A small sound classifier, trained from scratch: mfcc input.
Rows from block 2, named by matrix and row number. Rows with one number belong to one neuron. Each number is 128 + 32 x the weight over the matrix's rms, rounded and kept within 0 to 255. All counts start at 0.
# fc1: MLP up (model.blocks.2.mlp.fc1.weight, 1280x320), inputs 107-213
# fc2: MLP down (model.blocks.2.mlp.fc2.weight, 320x1280, transposed), outputs 107-213
fc1.362 [100 115 137 127  73 124 107  90 183 211 159 111 107  99  57  87 163 154 157 100 182 138 162  50 121 162 109  66  39 126  78 238  84 120 109 193  81 107  43  82 103 134 114 115 137 185  29 142  75 103 122  80 184 141  65 123 114 160 154 112 202  50 105 150 140  76 140 127 129 160  90 135 135 117 142 162 186 147  88  51 144 147 148 170 118 109 202 184 120 156  91  99  72 153 111 108  83  92  65 197 170 140 129  92 137 177 142]
fc2.362 [ 92 146 182 101 179  67 182  92 173  57 113 128 142 131 104 148  55 159 194  49  98  64 128  88 136  83  73 144  56  60 154 147 160 146 109 124 139 166  57  91 121 101 153 156 131  93 124 214 190 168 192 103 171 192 188 119 168 168  72 103 128 116 149  85 115 135 137  83 107 119 142  97 114 120  66 135 123 127  43  97 110 149 117 168  48 162 147  40 128  72 233 110 135  99  98 154  83 139 239 143  73 103 146 155  71 197 119]
fc1.363 [140 132 102 119  96 184 147 183 116  80  94 115 142 130  98 141 149 127 120 122 178 144 132 140 150 151 105 109 160 122 110 128 118 146 187  64 120 160 154 128 106  85 112 111 153 108 176 136 151 100 116 111 131 156 162  83 106 178 142 156 122  74 103 135 140 149 101 155 134 168 152 162 111  68 163 169  93  74  65  90  63 113 131 129 110  81 128 146 147  75 110 111 149 111 150 144 133 150  97 145 192 171 108 130 106 111 106]
fc2.363 [141 144 161  98 156 123 130 126 137 179 175 110 147 133 116 111 156  89 153 146 153  90  87 103 129 129 189 124 169 156 126  97 146 136  72 169 133 122  57 160 158 137 152 191 144 153  64 105  85 170 198 166 111 153 155 163  98 131 148 165  89 153  92 144  96 114 126  97 128 137 106 103 157 119 117  98 130 188 109 187 123 195 112 105 119 122 131  86 117 101  92 124  96 169  95 154 118 183 143 178 121 115 138 126 143 147  95]
fc1.364 [129 115 119 113 127 122 161  87 113 129 140 145 123 107 143 127 139 133 128 121 138 129 122 118 129 132 115 141 133 148 144 136 130 127 115 142 155 121 117 139 143 136 128 113 134 108 144 139 110 127 135 133 116 127 102 114 126 107 108 139 135 115 132 129 141 121 124 154 120 126 130 112 135 133 122 144 111 134 144 113 114 119 142  98 129 152 128 131 121 135 133 116 124 101 134 135 127 106 129 129 121 158 142 117 114 144 104]
fc2.364 [112 134 113 121 130 146 139 128 137 144 129 131 118  91 108 123 131 119 122 100 114 138 134 130 150 131 118 129 152 137 134 122 138 141 120 140 122 133 148 112 104 127 122 132 147 111 131 119 119 154 154 141 160 154 128 151 129 134 117 107 129 106 119 145 100 127 126 135 102 114 117 135  97 149 131 143 123 125 132 127 110 126 131 162 124 119 122 142 140 127 144 137 117  99 133 117 145 118 110 108 128 113 132 158 114 116 120]
fc1.365 [156  19 145 197  56  83  85 126 145 104 206  80 101 155  62  93  76 108 151 134 109 100 187 154  92 194 169  85  73 132 106 160 101 108 151 150 130 114 119 125 117 114 113 189 108  93 156 185 202  21  48 197   4 106 119 138  94 195  91 171 116 105 130 129 115 177  78  82 123  51 138 108 138 124  83  95 111  86 149 141  85 137 209 140 109 127 147 108 144 178 168 119  95  48 168 149 113 107 105 142  65  87 142 160  33  95  81]
fc2.365 [149  84 165  78  57 172  76 139  55  70  55 121 134  77 117  97  65 131 180 186 156  93 103 125  82 209  89 156 146 203 121 139 130  76  50  75 154 140 132  62 117  92 193  90 189 146 132 136 107 171 160 198 141  78 146 100  91 105  75 134 163  89 123 231 145 157  89  97  49 154 158 116  41 120 178  45 149 127 122 159 165  58 181 110  99 100 115 125 126 186 159 172  93 139 161 106 125 171 191 174 138 115  92 121 138 163  83]
fc1.366 [100 130 133 115 118 139 155 113 110 111 158 153  60  97 139 115 129 118  73 162 138 193 139 123  80 101 133 106 161 111 170 114 157 123 130 116 109 121 137 138  92 122  66 121 112 121 116 140 143  76  81 111 115  94 115 119 166 108 162 139 103 118  89 172  90 109 117 167 157 140 132 136 119  53 152 134 127 173 131 155  92 144 147 152 125 151 143  99 119 146 149 152 129  93  77  84  83 155 122  93 139  57 180 169  81  91 117]
fc2.366 [149 127  71 164 111  98 118 137 142 152  76 103 219 152 204 116 102 117 142 155 134 154 125 176 156 157 134 163 107 107 103 155 122  67  76 151 130 107 154 129 150 147 179  83  65  71  82 146 156  97 161 137  64 128 146 117 111 132 108  71 141 105 112 126 202  97 133 161 112 169 150  72 150 149 137 136  69 178  89 107  81 143 114  88 120  86 121 150 141 154 135 134  71 195 134 139 152 142 109 149 146 147 117  92 151 127 167]
fc1.367 [ 85 108 123 194 139 102 112  97  36 146 169 121 140 101 119 154 184 107 117 154 197 139 153 141  68 135  95 141 146 169 141 107  46 124 145 158 132  72 101  85  84 134  78 127 115 118 164 107 150  23 107 188 130 190 186  78  67 115 159 151  98  90 108 115 138 118 122 140  82 138  81 195 141  56 111  95  80 146 146 184 118 139 169 107 139  52 143  61 127 171 139 137 124  96  80 197 166 118 107 112  86  93  93 150 165 141 187]
fc2.367 [184 144 127 132 162 119 114  98 103 173 170 125 145 127 192 150 135 112 128  95  99 189 195 109 109 151 236 111 150 138 172 107 105 121  93 153 131 163   1 158 149 175 211  92 177 130 150 115 102 131 157 101 180 124 133 131 119 216 118 147 134 187 140  97 149 142  93 134  93 124 178 187 103 145  67 129 163 171 185  64 131 138  95 136 196 125  77  37 170  88 123  76 152 142 123  90 109 119  81 150 149 203  95 137  55 144 135]
fc1.368 [ 66  73 152 205  93 128 104 116 146  80  75 166 192 111 150 119  79 167 122 117 150 111 165 200 113  98 201 111 179 102 113 109 136 162 146 133 105  45  93 143 109 136 111 146 164 180 126 102 150 127 117  76 110 122  50 205 158 164 145 121 149 157 206 193  34 100 118 140 100  75 140 127 133 114 153 136 164 109 103 113 115 136 187 152 151 152 101 117 153  84 131  98  47 106 144 113 136 145 203 212 131 187 138 139 118 127 137]
fc2.368 [214  97 146 177 144 175  57 141 153 132 148 140 113 145 126 187 139  89 152 132 135  46  96 154  58 155  69 149 152  74  84 170 128  62 173 112  47  59 110  85 132  95 188 104  85 116 192 167  30 153 117 169 149 166 129  23 164 158 110  70  50 155  93 142 171  67  89  92  87  87  25 163 154 116 189 156 165 154 149 145 161 139  58 116  76 131 114 118  88 136 117  52 130 144 115 118  58  50 112  76 171 147 102 150 132 142  41]
fc1.369 [141 118 138 134  47 122 142 131 119  69 138 101  75 193 114 124 164 117  63 125 104 155  85  80 107 125 159 133  52  91 109  92  89 166  97  54 138 181 108 138 120 110 184 120 166  90  83 141 160 120  78 139  86  99 117 104  92 181  79 180  81 128 136 163 121 108 112  88 144 173 168 104  92 133 129 151  94 173 104 161 129 120 166  94 109 183 166 139 148 123 186 100 127 175 103 100  67 105 110 100 106 164 150 171 144 175 159]
fc2.369 [206 165  66 134 147 111 117 126 118 103 215 116 124  83  42 114 108 170  97 121 126 144 178 143 120 136 112 174 146 132 156 164 124 106 149 129 141 111 125 150 102 146  90 141  97 130  81 146 186 168 128  91 136  76 115 171 148 145 121  84  60 156 118 154 113 141 133 101 128 131 137 106 132 128 101  89 103  96  96  55 194  88 133 150 105  88 135 123 123 106  78 103 131 111 144 155 116 159 132  86 154 159 139 124 123 116  69]
fc1.370 [127 117  85 110 158 121 177  78 119 160 128 133 122  70 145 151 164 163 142 142 124 148 127 139 115 123 124 115 152 138 161 120 124 116 147 113 127  93 128 135 111 133 141 137 106 148 133 103 133 154 135 179 129 165  98  88  90 133 123 152 105 103 138 145 162 134  89 130 103 130 107 111 113 144 153 129 159 140  91  77 108 134 134 102 122 134 139 124 132 135 125 113  98 136 127 131 153 101 136  51 124 134  96 111 102 107 198]
fc2.370 [124 139 125  94 175 147 185 136 147 148 127 124 109 119 131 109  97 127 125  88 139 111 161  86 112 113 168  83 165 151 150 109 155 126 141 155 100 132 141 178 127 158 122 113 129 120 108 129 153 187 136 137 106  95 143 142  93 103 166 152 106 139 131 106 111 154 173 124 127 147 114 120 142 118 134 110  97 134 138 121 136  99 144 167 127 149 125  67 133 131 122 179 149 150 132 149 170  93 116 138 118 152 147 110 124 139  91]
fc1.371 [112  95 100 128 109 146 123 160 109 124 122 108 106 114 168 109 103 161 149 152 127 126 142 118 160 147 116 129 139 100 120 114 163  86 172 168  98 135 132 149 126 108 121 110 117 153 101 120  87 135 110 152 161 108 106 139 106  94 138 101 115 116 161 125  91 170 120  88 141 128 111  87 154 129 125 156 101 136 101 107 114 120 155 122  82 163 139 117 126 140 157 115 136 107 122 104 103 134 173 168 130 115 136 121 163 134  95]
fc2.371 [116 162 167  96 105  94 131 120 155 137 134 139 122 161  98 149 119 101 120  95 139 105 103 139 146 127 168 151 171 118 102 101  84 119 136  55 107 146 175 146 117 166 112 153 139 154 160 152 128 121 159 128 139 144 137 104  76 132  94 150 164 136  78 122 156 108 114 137 122 112 166 137 131  62  94 125 163 142 152 136 119  98 156 167  96 133 140 141 159 170 189 127 125 114 153 149 103 104 128 154 137 128 138 114 151 147 160]
fc1.372 [ 59 154 188 115 163 102 166 115  86  96 115 104 115  79 101 167 105 102 179  85  79 203 150 201 193 105 140 113 140 155 152 146 132 169 147 204  79 137 135 181 124 114 129 142 123 106 128 165 120 115 150 113 117 131 130 179 120 116 166 134 143  90 142 133  85 153 143 103 180 127  40  88 111 107 128 223 124  86 113 158 131 133 154 102 144 131  77 108 108 110 151 109 107 143  76 150 109 128 100 120 178 119 165  93 173 111 138]
fc2.372 [145 139 134 161 139 106 151 126 184 146 116 135 144  79 164 200 141 121 108 112 101 153 163 119 124  98 109 126 129 128 162 108 114 104 150  87  60  74 154  74  74  34 118 142 167 139 169 100 101 146 113  71  92 142 170  66 148 191 153  79 143 116 180  52 232 106  85 109 130 148 104 148 129 170 114 122  89 156 220 115 121  70 134 173 131 112 170 173 148 190 126 153 153 137 127  84 130 114 154 117 153 156 128 132 110 137 146]
fc1.373 [152 142 170 175 109  98  97 138 144 109 163 161 136 129 117 156 156 133 123 124 138 130 112 117 129  92 188 120 145 111 160 127  85 159  97 126 161 127 147 141 144 125 136 147 131 156 130 117 137 113 126 138  96 162 134 106  94  86 145  85 125 123 118  92 132 156 142 144 104  92 131 130  96 115 129 131 106 103 142 103  95 148 145 125 131 126 100 143 115 117  81 142 117 115 178 104 138 129 114 115 128 154  93 115 132 127 100]
fc2.373 [ 98  86 145 152 112  90 141  94 105 102 136 145 131 166 128 133 135 141 113 150 109 103 104 124  82  84 172 122  88 108 137 145 155  88  88 143 120 154 175 169 133 128 149  86 179 129 145 134 196 145 157 115 130 172 103 129 117 122 103 115 156  73  95 116 153 147 155 175 127 177 111 131 153 155  94 159 118  64 114 143 113 190 108 103 144  87 141 131  96 119 141  83 152 120 110 144 139 142 129 105 102 116 154  94 175 133  92]
fc1.374 [113  79 154 116 152  94 101 115 111 152 195 122 186 154 185 126 160  97 140 137  94 105  94 131 126 138 119 133 127 108  83 158 141 136 121 138 157 142  93 172 119 198 143 171 116 108  88 145 173 155 155 105 170 182 114  82 165 101 102 156 104 139 139  82 148 105 103 136  94  95 148 170 172 139 130 136 155 117  94 148 144 113 162 155 142 140 124 100 122  93 156  74  94 159 157  94 167 176 145  80 156 126 150 131 161 129 109]
fc2.374 [121 119 167 148  97 120 118 165  94 145 105 105  93 194 108 109  81 173  75 154 147 155 142 169 138 149 117  90 106 126 112 113 116 103 146 146 105 117 115  84 105 110  93  81 122 148 133 164 134  81 121 133 146 161 116 124 114 132 125 124 121 131 103 135 158 117 127 137 138 131  94 107 118  85 116 142 117 136 141 144 108 102 113 131 135 138 139 156 116 112 104 117  93 134 101 130 166 102 157 114 127 112 102 124 110  96 152]
fc1.375 [ 95 119 131 108 139 103 119  88 153 115 135 101 153 112  80 103 117 119 135 117  93 150 122 132 167 153 133 108 149 126 150 140 111 118 144 102 104 133 125 116 155 101 116 163  83 160 142 118 120 129 140 139 135 151 116 145 155 128 125 127 121 148 123 128 153 154 126 124 130  95 119 108 140 128 128 152 115 117 121 133 128 137  95 113 138 119 124 133 129  65 124 137 148 150 148 135 122 111 170 162 132 164 167 146 113 151 113]
fc2.375 [181 141 133 190 143  90 128 141 140 123 107 154 158 120 142 150  85 164 102 143 130 124 113 170 114 118 144 118  98  84 127 132 106 126  72 147 147 137 128 134 131 123 147 109 168 132  94 150 133 110 151 125 110 131 156 132 116 121 133 157 133 139 146 113 136 148 151 142 132  96 125 131  94 150 110 111 121 136 122 130 137 156 128 149 119 140 137  90 155 136 142 152 132 116 111 132 103 136  85 112  92 110  89 120 132 122 167]
fc1.376 [134 171 127  61 118 136 101 155 145  74  98 165 144  92 144 114 108 117 141 137 148 133 100  98 136 156  78 151 124 133 171 115 129 123 119 172 143 138  92 106 183 148 121 168  79 115 211 180 149 145 125 124 152  98 122 162 139  89 107 131 147 162 108 140 128 147 121 145 147 136 123 181  97 113 162 171 125 114  95 103 118 123 118 109  93 120 136 155 153 121 165 118 133 148 128 118 126 132  93 131 202 127 135 104 164 181 128]
fc2.376 [144  77 143 182 123 127 149 133  94 140 106 101  95 124  91 135 143 162 115 157 105 196 179 114 147 177 139 124 122 169 128 214 117 129 174 113 128 136 155 119  67 118 134  81 138 159  74 112 118 104 107  62 104 142 109 139 101 118 135 128 160 155 138  38 112  91 173 141 159 119 100 130 149 170  87 119 113 116 153 141 111 135 131 183 155 141  95 140 105 159 120 163 141 175 139 111  95 124 161 108 126 126 107 162 103 107 138]
fc1.377 [189 140 128 113  99 152 139 163 120  85 104 142 195 178 122  60 167 140  86 141  94 141  66 175 166 195 175 183 117  98 151 133 130 147 170  83  96  81 107  91 155 162 183 178 146 151 165  97 156 145 213 148  82 156 142 144 175 109 168 181  75 177 123  89 141 146 182 114 200 114 141 109  99 122  72 153 105 160 142 118 160 164 148  78 161  61 166 137 115 121  79 160 168 115 193 168  29 148 118 148 126 143 173 134 106 149 155]
fc2.377 [195  90 139 112 112 133 133 141  78  88 155 175  78 191  95 189 113 134 155 107 182 103 159 104 119 125 165 152 192  92  72 172 104 137  96 144 116 126 131 157 126  94 131  64 144 114 182 135 177 120  80  10 132 139  85 125 138 137 133 141 124 196 170 236 119 128 181 174 155  47 180 133 139  59  92 127 120 169 202 158  90 141 190  97  90  79  62 141  79 121 115 119  49  99 120 131 161 124 171  89 133 144 115 115 117  34 118]
fc1.378 [236 160 165  44 124 199 165 148 158  87 106  75 206  64 135 122  81  69 104 119  88 144  43 181 130 120 155  81 133  73 129 144 151 149 133 160 231  18 136  72 134 159 127 101 153 117 177  64 139 141 103  14  94  23  52 202 117 125 173 135 156  95 171  52 196 135 137 135 150  96 110  95 122  30  72 127 168 127 214 157  92  98 172 211 139 142 118 119 111 133 110 137  96  62  99 135 161  78  96  63 131 141  79 184 176 164 164]
fc2.378 [180 105 161 123  92  91 148 127  80 134 181 230 211  99 128  99 155 129 122 140 205 185  96 134 205  67 118  73  87 136 123 101 119 162 234  96 142 157 136 121  91 137 125 158 167  92 100 100 167 148 148  98 138  97 159 155  95 217  27 114 121 136  87 128 165 179 186 102 179 130 155 128  78 122 109  69 167 112 159 138 136 112 117 153  72 140 119 127  78 125 123 126 168 119 142 210 130  91 101 127 125  76 141 142 138 181  86]
fc1.379 [134 106 110 147 177 140  91 162 152 131 132  83 156 138  94 109 167 102 124 119 209 138 160 117 111  83  91 142 115 101 105 136 103 102 105  96 101 123 173 111 170 165  58 165 122 210 151 141 133 116 129 182 156 176  80 164  35 126 125 157  95 160 202 128  90 156 160 114  49 147  49  99 128 171  79 115 136  94 122  99 141 143 101 127  80 126 134  73 174  90 135  65 161 174 114 184 112 211 165 154 117 182 105 164 148  60  91]
fc2.379 [ 57 149 102 125 141 137 134 124 167  83 103 202 116  96 203 172 141 132 100 149  46  75 101 112 128 122  84 132 138  94 183 159  80  85 150 133 140 159 143 119  74  88 130  60 127 156 158 105 108 126 116 244 146 110  71 142 183 111 110 135 159 123 139 150 188 151 134 106  94  96 134 110  81  93 175 152 171 136 152 126 144 145 110 103 128 210 141 185  87 126 155 166 104 180 147 102 136 103 196  83 107 114  95 109 128 128 168]
fc1.380 [ 51 128 169 155 158 113 153 117  45 169  91 140 171 179 137 162 139 156 150 204 109 145 195 122 132 147 145 160 163 188 186 207 118 200  94 118 128  70 164 116 159 190 121 117 133 105 108 136 196 135 108 222 122 155  58  98  82 173  89  96 156  62 159 142 154 139 163 172 156  74  95  48 109 103 198 169 133 164 113 145 119 147 156 144  97 189 178 174  99 162  92 119 103  86 131 102 205 161 171 132 101 195 101  91 174 168 190]
fc2.380 [138 164  61 103 103 161 140 118 159 173 142 141 140  48 102 101  46 140 114 171 127 145 147 168  61 173 147 126 103  60  72  47 119 110 146 119 101 107 109 109  78  20 203  74  98  81 130 172 136 171 132 122 142 187 244 185 210  72 196  89 132  94  93 157 129 132 112 167  55 173 136 174 162 135  82  84 152 114 210  84 175  88 168 125 136 121  87  57 150 134 227 152 136  42 106 204  31 116 222  57 186  89 183 158 144 130 150]
fc1.381 [130 121 133 120 117 125  88 148 151  93 113  86 101 111 108 156 142 126 124 101  71 154 148 105 122 161  90 170  95 160 107 141 173 153 112 150  91  71 146 138 112 122 131 181 161 146  83  99 187 149 134 133 131 127 135 149  95 138 174  74 167 151 115  94 132 156 129 142 110 116 179  78 112 179 155 127  94 128  60 106 160 152  92 105 148 130 169 162 122 158 108 126 126 100 145 114 148  66  25 107 101  94  76 151 107 110 130]
fc2.381 [149  76 100 154  94 127 117 143 103 111 122 174 158 144  62 186  85 128 215 125 112 114 132 107 200 133 145 111 140 138 132 128  87  76 126 147 173  84 159 145 136 143 111  25  77  32 189 125 117 141 171 149 112 167 111 138 145 123 175 113 116 103 106 160 166  89  91  81 131 141 172 143 118  90  75 167 159 188 111 144 141 133 119 176 142  79 179  98 113 131 130 154  89 125 115 180 139 144 197 120 178 180 118 132 132 176 184]
fc1.382 [141 195 151 138 155  50 116  97 106 147 177 194  80 127  76 115 134 111 150 166 195 117 130 135 108 178 113 172 139 163 158 149 117 127 124 181  98 140  36 155 116 124 158 163 129 140 141 146  96 130  89 142 111 120 152  88 180  77 119 170 144  94  65 150 159 106 117  77 112 153 183 129 165  77  89 124  97 130 139 136 135 130 159 137  54 121 115  93 142  77 108 159 133 154 185 105 108 165 116 113 143 133 138 118 118  93 145]
fc2.382 [154 141 126 169 136 181 127 119 110 108 125  99  99 133 150 140  71 110 129 119  83 103 147  86 174 177 164 142 178 100 175 140 104 129  40 116 158 135 142  83 107 150 139 146 198  94 140 138 165 118 106 109 162 161 137 119 118  88 111 102 158 113 120 147  69 122  92 150  57 128 140 131  74 133 102 113  92 147  73 119 123 129 146 104 161 134 135 201 112 178  84 169 164 143 195 155 138  96 118  63 161 169  98 184 118 102 116]
fc1.383 [112 124 158 122 136 150 117  97 113 106 158 132 124  61 174 110 154 154  95 126  90 137 130  70 117 156 159 147 158 140 128 150 114 138  88 160  72 158 124 129 135 125 131 110 117 123 131  79  86 151 106 174 133  83 190 112 121 104 122 109 154  76 191  91 157 114  90 117 141 130  91 117  45  87 131 108 167 141 142 131 161 108 119 103 144 158 117 180 170  63  97 168 124 149 152 116 110 158 163  68 108 141 138 127 165 117 117]
fc2.383 [ 89  83 148 104 150 132 109 144  77 154 146 169 178 170 126 171 166 124 144 139 124  89 203 118 126 167 137 165 162 156 121 155 150 141  86 142 147 151 108 114 147 138 124 126  97 218 121 116 185  83 145 130  71 135 118 114 137 143 116 121 129 102 125 110 103 154 168 130 107 157 106 112 137 141 144 158 163 136 132 143 103 106 177 133 169 141 137 108 167 118  69 151 130 120 142 104 127 144 143  88 101 177 127 109 146  86 100]
fc1.384 [142 116  76 195 109 150 178 116 109 173 116  97  71 159 113 141 153 169 118 198  90 125 166 106 114 115 125 138  94  94 117 150 146 111 150 120 133 179 142 119 138 168 151 136 161  83 115 125 171 129 130 130 117 135 118 134 116 144  93 101 101 141 139  98 161 108 122 176 130 150 160 130 134 125 129 106 122 135  93 168 159 162 180 138 118 119 141 126  98 116 147 148 174 137 122  89 145 151 120  96 136 146 107 172 150 121 149]
fc2.384 [158 119 112 110 135 117 130 175 127 133 136 165 161 167 134 156 167 124 137  97 109 115 166  99 102 139 148  97 173 190 165 108 103 142  81 101 141 147 129  97 133 157  61 110 138  76 137 148  95 112  90 111 142 166 110 147  97 141 148 128 132 142 138 163 133 159 128 106  96 101 128 116 123 169  56  69 145  97 148 122 115  99 127 107 138 148 105  95 164 127  81 142 145  81 120 141 140 153 134 101 123 124 117  59 127  97 129]
fc1.385 [ 20  84 106 137 108 124 101 176 131 135 169  44 109 225  55  51  70  74 106  96 118  66  93 107 107 132 120 133  40 150  76  95 139 103 178 132 124  51  92  68 153 161 157 124 117 138  74 171 141 135 137 215 144 157 147 135 118 187 147 106 221 168 222 145  47 118 135 129  61 146 208 138 182 154  65 129 135  53 173 141 120 146 203 157 109 159 217 142  80 126  56 182 119 171 148 223 163 190  69 159  62 129 169 175  43 119 112]
fc2.385 [145 103 123  87 108 124 139 205  85 197 118  58 137  75 155 107 108 119 106 111 158 126  76 116 128 229 106 148 153  62  73 127 136  77  49 173  96  62  79 143 197 104 182 207 110  80  72  76  72 138  17 154 147 164 110 118 139   0  99 172 103 129 183 170 126 133 186  79 134  17 159  89  59  44  94 104  15 190 114 167 158  93 161 186  92 183  67 109  71 148 200 157  98 158 151 158 136 141 106 109 205 106  96 129 170  64 127]
fc1.386 [162 141 127 120 130 142 104  92 116 152 145 175 156 129 172 127 141 122 130 144 110 110 130 111 158 136 115 118 154 106 139 133 124 127 128 165 142 136 131 108 188 111  88 164 140 141 149 110 100 114 162 129 107 127 138 130 109 106 150 111 120 148  84 156  95  91 119 153 164 127 137 135 121 110 123 112 113 128 101 138 128 173 165 130 118 180 108 166  80 107 125 114  99 113 122 113 174 143 103 109 102 161 157  99 132 178 159]
fc2.386 [106 138 164 151 115 139 151 132 140 116 135 122 124 141 101  91 127 116 149 139 165 112 100 142 118 142 139 115 114 165 133 141  82 163  90 149 128 141 143 142 105 183 141  98 133 127 151 134 151 166 105 132 153 136 118  86  94 148 117 110 117 140 154 129 110 168 147 130 146  98 108 126 138 175 158 118 147 144 119 127 107 170 117 115 126 110 123 111 135 100 138 127 124 137 175  96 164 144 117  94 123 149 104 114 123 152 119]
fc1.387 [100 109 150 146 110 122 144 109 155 117 166 116 134 148 104 122 121 169 115  65 137 176 136 141 115 158 146 120 195 140 144 142 105 116 118 153 103 167 137 123 204  71  96 123 152 136 180 111 110 104 131 170 141 137  94 121 107 124 144 176 127 144 133 133 139 135 125 150 115 144 116 174  46 105 104 151 166 130 159 185 166 153 175 101 161 133 200 100  74  78 154 121 112 142 103 135 132  98 115  82 113  66 135 119  94 160 122]
fc2.387 [121 124 110 132 139  95  92 159 103 170 120 180 129 104 157 162 167 149  96 145  98  55  98 131  89 127 117 122 103  95 195  94 196  56 162  98  84 112  86 168 146 131 131 162 139  72 131 127 146 121 127  99 135 114 174 162 147 118 109 130 136 106 133  36  90 133 176  68  89 135 157 113  91 126 145  64 127 147 128  61 152 128  85 118 155 143  88 145 105 149 158 118 119  96 104 106 119  86 161 153 129 133 139 109 121 171 127]
fc1.388 [133 147 113 165 115 125 136 149 151  79 130 150 136 192 116 153 138 115 118 169 146 158  83 147  99 126 128 142 122 113 100 119 123 116 118 106 150 145  99 120 141 167 143 151 134 106 158 123 146 162 118 124 121  91 163 148 110 132 143 106 123 152 130 130 140 113 136 114 132 129  94 117 145 148 154 145 146 122  98 114 126 156 103  90 142 111 120 104  98 119 123 176 126 136 124 166 122 136 111 144 104 126 122 114 118 137 178]
fc2.388 [112 137 128 115 143 131 118 119  92 132 142 144 105 159 143 140 163 110 118 118 112 123 138  83 109  83 141 155 127 131 131 120 135 153 133 128 147 140 106 149 130 132 153 104 131 121 124 114 135 130 109  91 143 120 117 119 160 136 121 129 140 145 119 141 160 148 162 157 154 105 149 156 136 133 117 133 170 178 177 177 149  92 165 107 118  95 133 122 134 148  96 152 125 139 110 112 128 118 121 154 121 117 146 121 165 124 117]
fc1.389 [138 119 120 156 158 136 131 122 115 130 132 160 121 105 102 145 140 110 153 121 113 152 137 140 101 136 119 100 114 169 116 133 110 104 138 113 112 149 123 128 156 139 123 128 137 131 144 137 114 131 134 129 144  78 149  87 118 164 136  68 173 120 134 129 121 119 114 119 126 164 172 146 119  99  86 130 116 122 132 137 132 103 178 102 122 113 139 141 115 112 132 162 109 150 131 116 107 126 127 109 109 139 123 158  99 143 122]
fc2.389 [141 134 154 117 136 106  97 142 145 119 127 117 106 147 149 133 148 166 140 156 121 117 142 133 149 135 148 104 141 138 135 129 130 147  90 140 110 119 129  96 135 143 119 135  97 148  79 153 127 142 143 119 141 156 114 134 138 116 100 143 109 111 155 146 141  88 100 135 107 106 115  77 157 134 127 109 120 123 141 152 125 131  99 117 140 126 102 116 141 102 106 141 120 161 128 135 143 122 133 103 130 123 159 125 137 113 155]
fc1.390 [117 131 147 155 121 115 141 145 119 128 124 110 133 119 101 128 134 116 130 107 134 135 104 123 130 120 111 151 129 150 133 124 121 144 118 134 132 125  81 126 136 107 125 125 114 100 119 138 138 132 139 108 120 144 106 134 154 118 130 127 138 122 127 109 132 132 129 119 116 127 121 127 130 137 134 127 121 171 115 133 119 142 106 135 114 122 149 117 136 124 101 112 133 118 133 151  97 129 125  85 130 125 119 109 111 118 118]
fc2.390 [119 112 121 104 119 148 111 118 109 115 142 138 126 139 138 135 143 114 147 118 111 115 115 164 126 145 146 129 133 100 114 112 121 116 167 125 127 134 144 117 102 133 157 129 148 131 118 121 109 138 106 120 103 101 137 121 121 136 111 151 144 103 138 151 143 123 102 103 133 135 116 132 150 124 140 121 112 109 123 158 120 127 109 125 110 116 152 121 109 111 128 118 150 117 113 124 137 132 152 153 109 138 129 120 146 126 121]
fc1.391 [ 62 115 119 133  98 100  83 163 149  86 145 126 108 114 128 175 127 147 117 129 189 103 132 110 138 127 174 142 150 100 150 122 129 139 147 120  77 127 115 194 128 144 127 150 148 144 116 117  91  83 164 141 104 105 107  86  96 168 116 183  99 126 157 111 148 167 170 107 129 123  77 150 149 124 126 163 154 151 122 116 145 140 102 139 144 182 157 115 109 125 182 134 119 104 136 114 156 130 100 132 163 149 117 163  91  91 190]
fc2.391 [127 139 105 118 166 117 100 108 156  91  92 136 121 157 189 145  79 141 121 124  63 117  92 146  99  98 115 131 131 168  88 105 143 101 135 144 158 121 152 194 194  99 161 141 140  96 104  84 156 181  90 175 129 165 154 116 152 145 131 128 188 142 130 152 153  84  91  95 154 133 107 118 158 140  96 143  80 107 157 147 133 105 131 113 102  94  93 120 101 118 145 150 111 139 122 154 131  61 157 169 132 114 152 119 115 147  85]
fc1.392 [141 107 131 145  95 125 130 115 141 132 159 104 136 148  90 118 123 158 126  96 154 139 143 134 126 121 108 127 110 123 120 136 149 131 114 142 134 137 164 120  96 143 140 140 154 143 154 121 146  92 129 129 131 147 150 144 112 103 115 107 132  99 146 108 127 123 144 110 137 107 131 107 124 143 131 141 103 106 109 130 132 158 122 114 135 169 137  94 116 110 172 111 117 132 120 130 110 151 127 147 126 111 137 144 141 136 113]
fc2.392 [121 130 112 142 130 126 129 135  81 128 106 143 139 114 119 116 167 162 131  97 111 138  89 129 138 113 148 148 131 157 143  99 139 128 143 120  97  85 107 169 147 136 138 144 128 171 143 148 127 131  95 138 130 137 112 126 133 145 119 122 140 152 104 106 113 127 111 127 153 138  95 121 131 117 144 119 137 147 159 129 108 140 115 131 156 109 118 104 113 136 149 134 133 124 129 122 139 137 118 134 129 105  97 120 125 105 127]
fc1.393 [ 67 122 140 126 142 123 112 146 115 119 136 108 133 208 112  93 155 131 106 133 129 101 122 153 157 143 175 133 134 113 150 134 138 141 126 125 116 118 160  90 125  87 100 128 110 140 110 106 101 180 113  86 127  98 128 107 114 121 208  95  97 145  92 119 128  62 154 189 128 164 123 173 123 149 136 175 130 116 158 157 118  79 125 113 115 120  81 118 107 169 115 133 131 165 123 135 108 121 135 163 123 109 128 109 113 162 131]
fc2.393 [120 147 117 136  89  94 101 110 107 160 109 102 192 140  88 143 121 140 104 179  92 119 140 118 154  72  93 138 126 117 125 193 133 139 137 102 131  97 147 149 116 121 169 103 114 116 122 120 108  94  88 119 121 161 160 115 125 140 168 136 120  91 126 154 154 125 145  89 133 102 101 116  98 128 137 131 179 102  99 137 172 123 121 125 103 126 162 142 137 120 114 159 138 102 115 120 122 109 143 122  78 158  77 195 149  74 106]